A small sound classifier, trained from scratch.
Model: arch transformer, moe soft, num experts 16.
Training: adamw at rate 0.002, batches of 128.
Data: trained on struck, bounced, scraped and rolled objects made by modal synthesis, 78125 training examples, 65.0 epochs.
Rows from block 5 of a small sound classifier, named by matrix and row number. Rows with one number within an expert belong to one neuron, the router's apart. Each number is 128 + 24 x the weight over its row's rms, rounded and kept within 0 to 255. All counts start at 0. Numbers have three digits each.
Before each expert's rows are labels from the 100 clips, of 14976, where the router gives the expert most weight on average: "strongest on" is what is common among them. Only what is clearly more common there than usual is listed. The data: struck, bounced, scraped and rolled objects made by modal synthesis.
# router: slot weights (model.blocks.5.mlp.router.weight, 16x128), inputs 0-25
# up: expert up (model.blocks.5.mlp.up, 16x128x128), inputs 0-25
# down: expert down (model.blocks.5.mlp.down, 16x128x128, transposed), outputs 0-25

# expert 0
strongest on: glass-like damping; one hit
router.0:110114134158125154077155112116098140128120136137154125127130171152151126166110
up.0:132123101138085124158118147171127128130167092104097126138133082061115134117133
down.0:154142024138086163126142150126143130120165123127126130101158115104128130115123
up.1:151125086132091120154118150180126126129175082104116133154130092069113138116133
down.1:157138060118095131129136152129144130114171124126128127101161111110126129119115
up.2:133115122132087136126125179094160124124130108130131130122194131124071139132138
down.2:136117168136163133085122126128132098135122121206131126102115127205100137109128
up.3:135130127119113104140081148154163161099134102092070144135126097069118121081125
down.3:165146156117126143121129193146150109125108108120130124134147098140156122123100
up.4:138142094145102123168133158193130127132153077116124133165129075088090137102143
down.4:134151038123097134129142163131145130120143120119134125105156111112127124122123
up.5:128141069130103122177114142173142119129169082112112130140127102062108141085147
down.5:139151081141107132127131143128128131116133113122129130113173098118129128125130
up.6:119138099154095119164101151187130120133155088102114127132139085074110120119154
down.6:143135052135076146131130163130179134116129123124129131121140119114128125125137
up.7:134130079132101124163122160192127119130158075112103129138145100064102135112154
down.7:141148046134106136132136152127140131115156121108130110121159109088128125128130
up.8:134128086127113117163109150169138137128152095113102118135169090084117129106136
down.8:138134018165113130128142157123129138098163124103119132123153116123194119120124

# expert 9
strongest on: one hit; rubber-like damping
router.9:121150101145124108153099112149158112116129130116109126118184117094109128106139
up.0:102112077141140175146117177131124134120157090173138094144151130139141108141166
down.0:079101145139128081116114079118130134090133134135111116157140155129131124147121
up.1:085105092121123166125111160123155121125136103186118090124129129128123115123188
down.1:131140090132126091158128108128177145150131169137110147114073140121123101128117
up.2:123098086141153176127168138119087110128172112144121123121122121133138131148159
down.2:128109109129075113087123091089129129124155118150105121087108139149159156099129
up.3:124119131135138139126133121073158122117122107118098141138131108055095145083145
down.3:095168117113093118148144139132122126114134132150138075122123116129128115161144
up.4:119100083134157175127161139128087113129165105149120123124111119131144128140161
down.4:137113111129074113088118107096135130129151118147096126088109145141162156084129
up.5:118123086130143174154123160133122124124145105170130095166143121140140111138149
down.5:096127134118140079121108095126139124089129128167120124155111159141134126121103
up.6:111095078128140167128116153102142124123152104192130098129129159141140087130179
down.6:089127123127131077140118088138143138123140176129097122130097155119130087152111
up.7:108101042150127156117136147119101135128195123148124116156121134125149135126157
down.7:096090169146082114125161099079129110077123132128114122159139155129140141140117
up.8:102090078136153165126146145133098137128178112139127121153115121116131134151178
down.8:111121123137077116086136096114135141123152129145109133103098161150166136075095

# expert 2
strongest on: glass-like damping; bouncing; action: one hit
router.2:117112121151148157129147141150062095111110127153159136123164129150130131190166
up.0:142128088133125129031158117054130140129117112134145133128164144132142133121118
down.0:175133048126086115141149173128130190134159135115114130120131104086117132113088
up.1:124128122122128136020157107054118118138123140143151127098166141154178134133152
down.1:180165132155153169166081106128180109096116119119119168166110160136129118133140
up.2:131159086128131112051131087079127142132133122130133126142154151126145142104125
down.2:168144067128095116128141163121143182135149132122122140136120126108108129116096
up.3:138136092126128126025157107067122132130122109135145130139172142131139144119114
down.3:184131051119073102134152147124132183134161142109118136123124114089107132111088
up.4:096138116125130124124173071125152128110118122139123120102117111136112124078120
down.4:174122004132048131136133128124084142117135152116078130116119111081142130120117
up.5:138136084131129119026144088079136135129132116131139130131152153134132134104106
down.5:166132045125070116132149161123124161138157149121125142095134116102125120124079
up.6:108123110140107125049166128019129110121123110116122134105113116113138195127113
down.6:158107059127087142102132153118137144113160111110070119114107088087152145081083
up.7:126153090131129113035151087080128138130130120133140128145166156130137133104105
down.7:173132066122078107130153155117132182137157144119125142121126123107118129119082
up.8:094128123128126131103191076101148130125119140150124121085112124136104131075112
down.8:162114034140055123129143117110127168135167177106073117112114106085128137090096

# expert 8
strongest on: steel-like damping
router.8:128131178139126147133123240128111142126131085103135142134108062096126143170179
up.0:097101113131126085126133131127125130129151151152130087149129139102095129140137
down.0:129112027126127146101116148131164112110171142146103102127113092119112119095142
up.1:105116123114130081131138133143112138131128199172138095136148186142121106146129
down.1:098134131072131118080115111113164135132130125127111123137075084110117124065141
up.2:154120051135136122103118095120121095127143120158131150128198165138139130083109
down.2:141121020165148110137138121163086154109131148168127104133096130129142102134171
up.3:098051114127103104113132095109136121128132157138099117152108133136181148123099
down.3:103128038117149115126117097169150105147110094132119130159066119130179127118132
up.4:134137123136108105126160072130089106124123124127118139145130114103185133092113
down.4:093106097085150170105122142109130128144117124096144142110138142140176122138124
up.5:125074099139124117099146100102109100127136142160123132148150151157159132114087
down.5:117115003132148085125133111148115136138112130146129124145074128129153117122142
up.6:085042127132129135135139120094104106128139174137089136123098133142139126124131
down.6:120166096124117128138102127129176116129124081124096125149128108118096139107130
up.7:141128115128146119128127131143136162126142146118119155123127190117110130131123
down.7:187118000125140143151127133119116142116133143119138158122175151141126141143128
up.8:129114109134146123096131114103083090132137133149128123147166143147137134130124
down.8:115142022141130079147118116156107131153102127128122140168102135120128127141145